{
  "arch": "resnet",
  "model": "image embedding model",
  "horizontal_flip": false,
  "translate": 0.12,
  "targets": ["large cell"],
  "num_classes": 7,
  "embedding_dim": 64,
  "depths": [3, 4, 6, 3],
  "optimizer": "muon",
  "lr": 0.0036,
  "momentum": 0.95,
  "batch_size": 192,
  "epochs": 15.0,
  "final_lr_fraction": 0.1,
  "weight_decay": 0.2
}
Rows from block 6 of a small image embedding model, named by matrix and row number. Rows with one number belong to one channel. Each number is 128 + 24 x the weight over its row's rms, rounded and kept within 0 to 255. All counts start at 0. Numbers have three digits each.
After each channel's rows are labels from the 100 images, of 14976, where the channel reaches its highest value: "responds to" is what is common among them; "patch colour" is the nearest of a few named colours to the mean colour under the peak. Only what is clearly more common there than usual is listed. The data: simulated stained blood smears.
# convs0: first 3x3 conv (model.blocks.6.convs.0.weight, 128x128x3x3, each kernel summed), inputs 86-127
# convs1: second 3x3 conv (model.blocks.6.convs.1.weight, 128x128x3x3, transposed, each kernel summed), outputs 86-127

convs0.38:114125142112122128120141110109143125104086204137135149140130146149118112120136138103137150108151130091148139129114129135182127
convs1.38:126103154141089107125141139119130133120127176136106135144136117165165124111173114159119155110133178113143116151121144145207154
responds to: dark grains
patch colour: grey; purple

convs0.114:136152164125136125104113133137179161139154151176127122129129159169117128136147120143139091133107126135143113140142159133162132
convs1.114:088129136137115135138121123101128140142137151105120113096117103142110073129117099108111186155113130174101116107138117122160138
responds to: band-shaped nucleus
patch colour: grey

convs0.73:118137171132158155125126148128121116129149106141132121185136156071133106107116155157129127142126114125162106115130145149124162
convs1.73:129151142128134116123108079095148125088106092124145101089110098131127116129148105117122152107135106145088125147120108115103182
responds to: band-shaped nucleus
patch colour: grey; purple

convs0.54:110138104106134100103154114126165160132140153140116125136139110154147129110139150135132145196122124169084125155154161136178135
convs1.54:066095125131129131152139128115095099131127162080153098155126123117117082098150114107092156198107141124122120118139139130146158
responds to: round nucleus
patch colour: purple

convs0.106:113111196116174114095116111114146086109158096147141128180114164149151129118160164165125167145127138137151134128152126109123103
convs1.106:159137133127115143148098130112123122115117117124182130094125118123117106127143113116148164140100083133097167096081158081147163
responds to: band-shaped nucleus
patch colour: purple; grey

convs0.125:135114075101116125122105124117078177125131142125165090112136145108124078136085110120124117139093154164123080120152153137092155
convs1.125:157099083141132157115127123116120159142143176150116136114144135111131164124125137087085092112111173170148114128118122156128134
responds to: band-shaped nucleus
patch colour: purple; grey

convs0.83:139139140093174113138144172135122124183128085080115133133131141110118109141127118105129187141116103134137094135139190155086085
convs1.83:143102108109103157123118170080115099080145079112130105116086146136107113073101112123169152111111120142152121119082130117115144
responds to: round nucleus
patch colour: purple

convs0.59:115125218138173148118145107145160123153091162136143122117132131108124164102140140141124154131122102137126166141115166139141132
convs1.59:109133172136120128161128135094129141148110084163173104118114121111113115103199101105129176119120093112122123114104168104121126
responds to: two lobes with orange grains
patch colour: grey; purple

convs0.39:117114112089127130133157129124134138131170111155107124182114118141144123163136176112133165153146099158086122162137146108124134
convs1.39:140133114107106119129126168092083107155118140154123119095101119107137121196130093124118176120146138121162099102122153134127083
responds to: lobed nucleus
patch colour: grey

convs0.69:116089126079113110125135124130116118214105135085106138168137116129160101134116121162100106089101109085108090111105137116138112
convs1.69:120143149153162150110124128108109137135095079135181108114130156157108127120160138116129133100121132108102133120125120115101153
responds to: band-shaped nucleus
patch colour: grey

convs0.105:134132083174130125124117144117098124099108119172119108167137108150133114135116075107145156132124117117134165120109129138123147
convs1.105:129130090124138130119131156138112119131127091122124153082120112099139117190108120107104156086136115091128154133146163101132157
responds to: band-shaped nucleus
patch colour: grey

convs0.113:124139182071157126156121121149136087129111113132093099153075165129117146127147138109148118148083095148163104138125156117118154
convs1.113:126101140119087116130140131129112133144143106120180136103100147114160119113168120118113181125124107132109126112114140126159149
responds to: two lobes with orange grains
patch colour: grey; purple

convs0.3:131124073201128113086097144114141159146111157119074107139139119152135105132127122139124155086127161101090172121117099131213139
convs1.3:118148101122122134153101141126134173173135156141094105110148103160083124145127105126130156115137150126092140133125156118237115
responds to: band-shaped nucleus
patch colour: grey

convs0.6:167128115105087118137137106122141167178098093155096117128145162140157132133135123131117160099140115069154069088166147155130131
convs1.6:117141155124081129139121143134155139107136129132109088139117125130143111127112112117116175140132162186137135086119105136149130
responds to: round nucleus
patch colour: purple

convs0.17:115105208187156117122105115093125145162144120157142082097138129165136088117140123121136143153131154167112155133108144145129152
convs1.17:106099132123124131149123140083126114119127153126128122120117114088089120131190130083125138108123116125147145109137114123134131
responds to: band-shaped nucleus
patch colour: grey; purple

convs0.111:124105044166105109133137135112118173135129138100180131146116125166141115142176141110129123120130141124135160170116110139148154
convs1.111:155085176112148152125105141118084121136117133079138133137118127128128111180111080100098133133173119110122172140138167101128138
responds to: band-shaped nucleus
patch colour: purple; grey

convs0.43:120136113139143143105129145091087137118104143099089111116139083166141102111109111147111122109149136104137186108085105105167101
convs1.43:131166086142120106126081162134110117181138115116099099132151104124096139155131131106125159147112160126122110162086139113201138
responds to: lobed nucleus
patch colour: purple; grey

convs0.99:141119131117139116117137164099114116136160126121119114126123107081140110151130092133149118175145173176108113133088134135083141
convs1.99:108117150099126105118101149148085102117187177119126109125109167107095106152150094132073131174113164181114135124119153085103135
responds to: kidney-shaped nucleus
patch colour: pink

convs0.14:136134149195145114134126130143085129185107127125129125114116130141108107128156100095146146109104135086147171119141166128106166
convs1.14:088122095130124162134119163131122107115122093084140104131093149092111131166123156127158112126109088124120137172099146073143100
responds to: lobed nucleus
patch colour: purple

convs0.123:150102125116146132138124090135151132108154112163140155145122136079112159120129148132118171113162128098143120168139154077132077
convs1.123:129104074132159141135122095119151101115136140127136127131121140148135114103122117183114105127088104142142142114102102104094154
responds to: band-shaped nucleus
patch colour: grey

convs0.24:132125095184142148135208108169153127121116114101119127130150128137153110130100156129120113131122125145120104112117088141140100
convs1.24:129134151140175141146096141163120116088099087155131132140131148123096135142147122098116148139141098112155120145081071135082123
responds to: lobed nucleus; two lobes with orange grains
patch colour: pink

convs0.21:112126113219128123110128175109120130109109128132152105157119118146159099132127098130112136113120134090110175123163131124089111
convs1.21:129140086125161153129123133129130133120137080184116136097112126088120100226119113091134148124156106123112127118121162124161106
responds to: lobed nucleus; round nucleus
patch colour: purple; grey

convs0.66:123103142144141124096132081128129142166106087114173075168099126108150119103159150149100138106122148104140124133094172130106104
convs1.66:098139128074105136142092143148134099084122108119198125093118142142152119144157135165151150081113120127082157096115135087099143
responds to: band-shaped nucleus
patch colour: purple

convs0.108:101106162127130133100119105090126140108100169111127115124101147129113127102139091108116157111139109099104156115161125112147147
convs1.108:100109152145153086123146116110107132114131157123124117146110142117160111127105158170111126120125144092147131148162145136177091
responds to: dark grains
patch colour: grey; purple

convs0.7:100110184155153118137134120067120080134118127186126119111129059104099116097171060106127158137138114162123152146105130125081159
convs1.7:147108114149116151127134119104098108109142138139147105136111090051104116140142125122129130131108160130133174117123156137154134
responds to: band-shaped nucleus
patch colour: purple; grey

convs0.41:156152096102138124134148193115132145143138102125073174123127116148137150147154100102158113108184112120132132114161115142097141
convs1.41:126187101119145141131100169134159128106175114097118123112189154081105116076122119138134144145168111148123091116131144144149102
responds to: round nucleus
patch colour: purple

convs0.67:120104097231122148132131136116133116139144132136123108119140151141119125142106100134126131114153123114115201130136109115115124
convs1.67:114125122102124139112116158097128104141118124117141117114115115101122107208142116141115168172168116123127111119107188108134083
responds to: lobed nucleus
patch colour: grey

convs0.90:117155220123164124136111122152127126108113127138145107151132145130118119089173113100109188133094135132166117118092158134138106
convs1.90:128141132106099123175144106104124153132108093112157122113101128081146119114180113136144152140129084146130128111134131087127140
responds to: two lobes with orange grains
patch colour: grey

convs0.49:135123104158151133103162126120141137068141130162137187098135106132111123088129123159145128112138113113113141126179122169115123
convs1.49:171147096130112106111109199096147083116148113111123126129169122136117114122137120137098140140116195141108097113151130100116167
responds to: round nucleus
patch colour: purple

convs0.8:122123227103168149131147127116167129136115142131151136128120141139140195118159150124122126147101134132132131129152115112141154
convs1.8:133097139139133124142139150128096157124117152157140108105146093113133141090164131119121158119122160140110101087097123115152140
responds to: round nucleus
patch colour: purple

convs0.82:144114119121091131147174182147162117135157115132096158113143107120130153113155134116171128109175154109124087152096150147118125
convs1.82:132159094105129160134119159140192131118182158113108140119146114096143111113113149133150165140156099144107082089128108129150102
responds to: round nucleus
patch colour: purple

convs0.13:142140204131145146107135163136127125124080107130133104144137147090137132143139134176104169137151112110131131112112149137091099
convs1.13:132157136144128096156120136074154180097119133141158150117132108096122113110186123107145131106143092187131097125134128123134160
responds to: round nucleus
patch colour: purple

convs0.118:134109106137133109142153148111140121094162164135161170110118108166105162112151105104131110141128150128111147131120084116209124
convs1.118:137125139131143117089089131131109120154138180101123127158106090131095125097134125090122166143122182118127114113108157106160165
responds to: round nucleus
patch colour: purple; grey

convs0.100:096132099088093117142152163126096115158137113106142119138105121122102100091118089144171142154126142134129094072117134121127194
convs1.100:144107126151139148140092071116121136099073123071144094086122144090088121115127137137123150136091142124138091103145133112146102
responds to: band-shaped nucleus
patch colour: grey; purple

convs0.126:112127124103121083103105140109119119157123190134105118117112119205117108130141111121119128109109152127128128142115125109216131
convs1.126:125143141126126090123132142125119108166122196137148123126134100161132143110106122130120139098101200116141121153116133137235127
responds to: dark grains
patch colour: purple; brown

convs0.119:151122102148101110122128161122137116138118152137102143149126099167128139156111112135094152135107157168120145127127128100136159
convs1.119:108085119133109103108133154135127085091125138120113137099105111146112090160150118114111125161114140164120109136136120100114142
responds to: band-shaped nucleus
patch colour: grey

convs0.44:131140139064125111125124161144140118128132145119109128135118136130134096129098154117140098125152106100084077114108131126159131
convs1.44:158154158134140114138112129085182132127156134110146139104128127155148116066138091110150141150148075114122127155116109120118164
responds to: band-shaped nucleus
patch colour: grey

convs0.81:148138098117097137133150103140127161161152137149152194136119175096141140143144144146117172134109090117144163123155134164113168
convs1.81:144105130145094112115112112107126140095116113123124156097132180095170163150125126095143159151110145108130073143112177119116118
responds to: band-shaped nucleus
patch colour: grey

convs0.121:159087079111132106142149146148125115133129100154145124112126103147129133123095141141109112126119120088085105135113144105135096
convs1.121:110149140134170128112118131097122123110123092167139140153118141123112149135136118126102148122155105141172144124130096126059153
responds to: band-shaped nucleus
patch colour: white

convs0.62:140161098145138106153140143177138119109139080095126142099143116153108113151104100133129143099104121086110118146136140137101113
convs1.62:121102144112127168101154136068175154112111130173139151134087149089114154154156117099146115167142102140128159144111095123098163
responds to: two lobes with orange grains
patch colour: grey

convs0.93:150114194097132138108111122129140115096120072142134146115149149134126163101105125145133152178104104117144151110127119117104150
convs1.93:149125144117147149159129154101123134120172140118136091109143113085116083154128116106145128111125158115110134137122158061140089
responds to: round nucleus
patch colour: purple

convs0.91:139115129125119119128161111108110172121093106093133095192147131114149099139164100157132160089142127078127147083089122143119133
convs1.91:079104170157123102132142172101116144144125135090122105143127172156152138132135137124093179156076139186142102117133141125132142
responds to: round nucleus
patch colour: purple

convs0.60:088117183137183138127129114114136114115115145151130113130128122100122114119183101100097160116108120137141141130107144124145122
convs1.60:106110172127133131150124129110117127160099123128195122128125100105118092100177111132125156112135093133124151108107152117139091
responds to: two lobes with orange grains
patch colour: grey; purple

convs0.61:142149139074152097140121147132118153166100117096140147166137187138123168149109145103111178112171172127115099165183158128137114
convs1.61:130079134122102168162129111109120086100188149131158119079102139104114122085144140086119122119141098135127098128112121124130123
responds to: band-shaped nucleus
patch colour: purple

convs0.103:137146098128131103126138113138172125115129124104139108118149096170104088137123121150136126171162141164113141148115148115185096
convs1.103:126126128116107107120082156135116098154134139098100113113164089167116120120140098133108138174103164133105117165122138099190109
responds to: dark grains
patch colour: purple; brown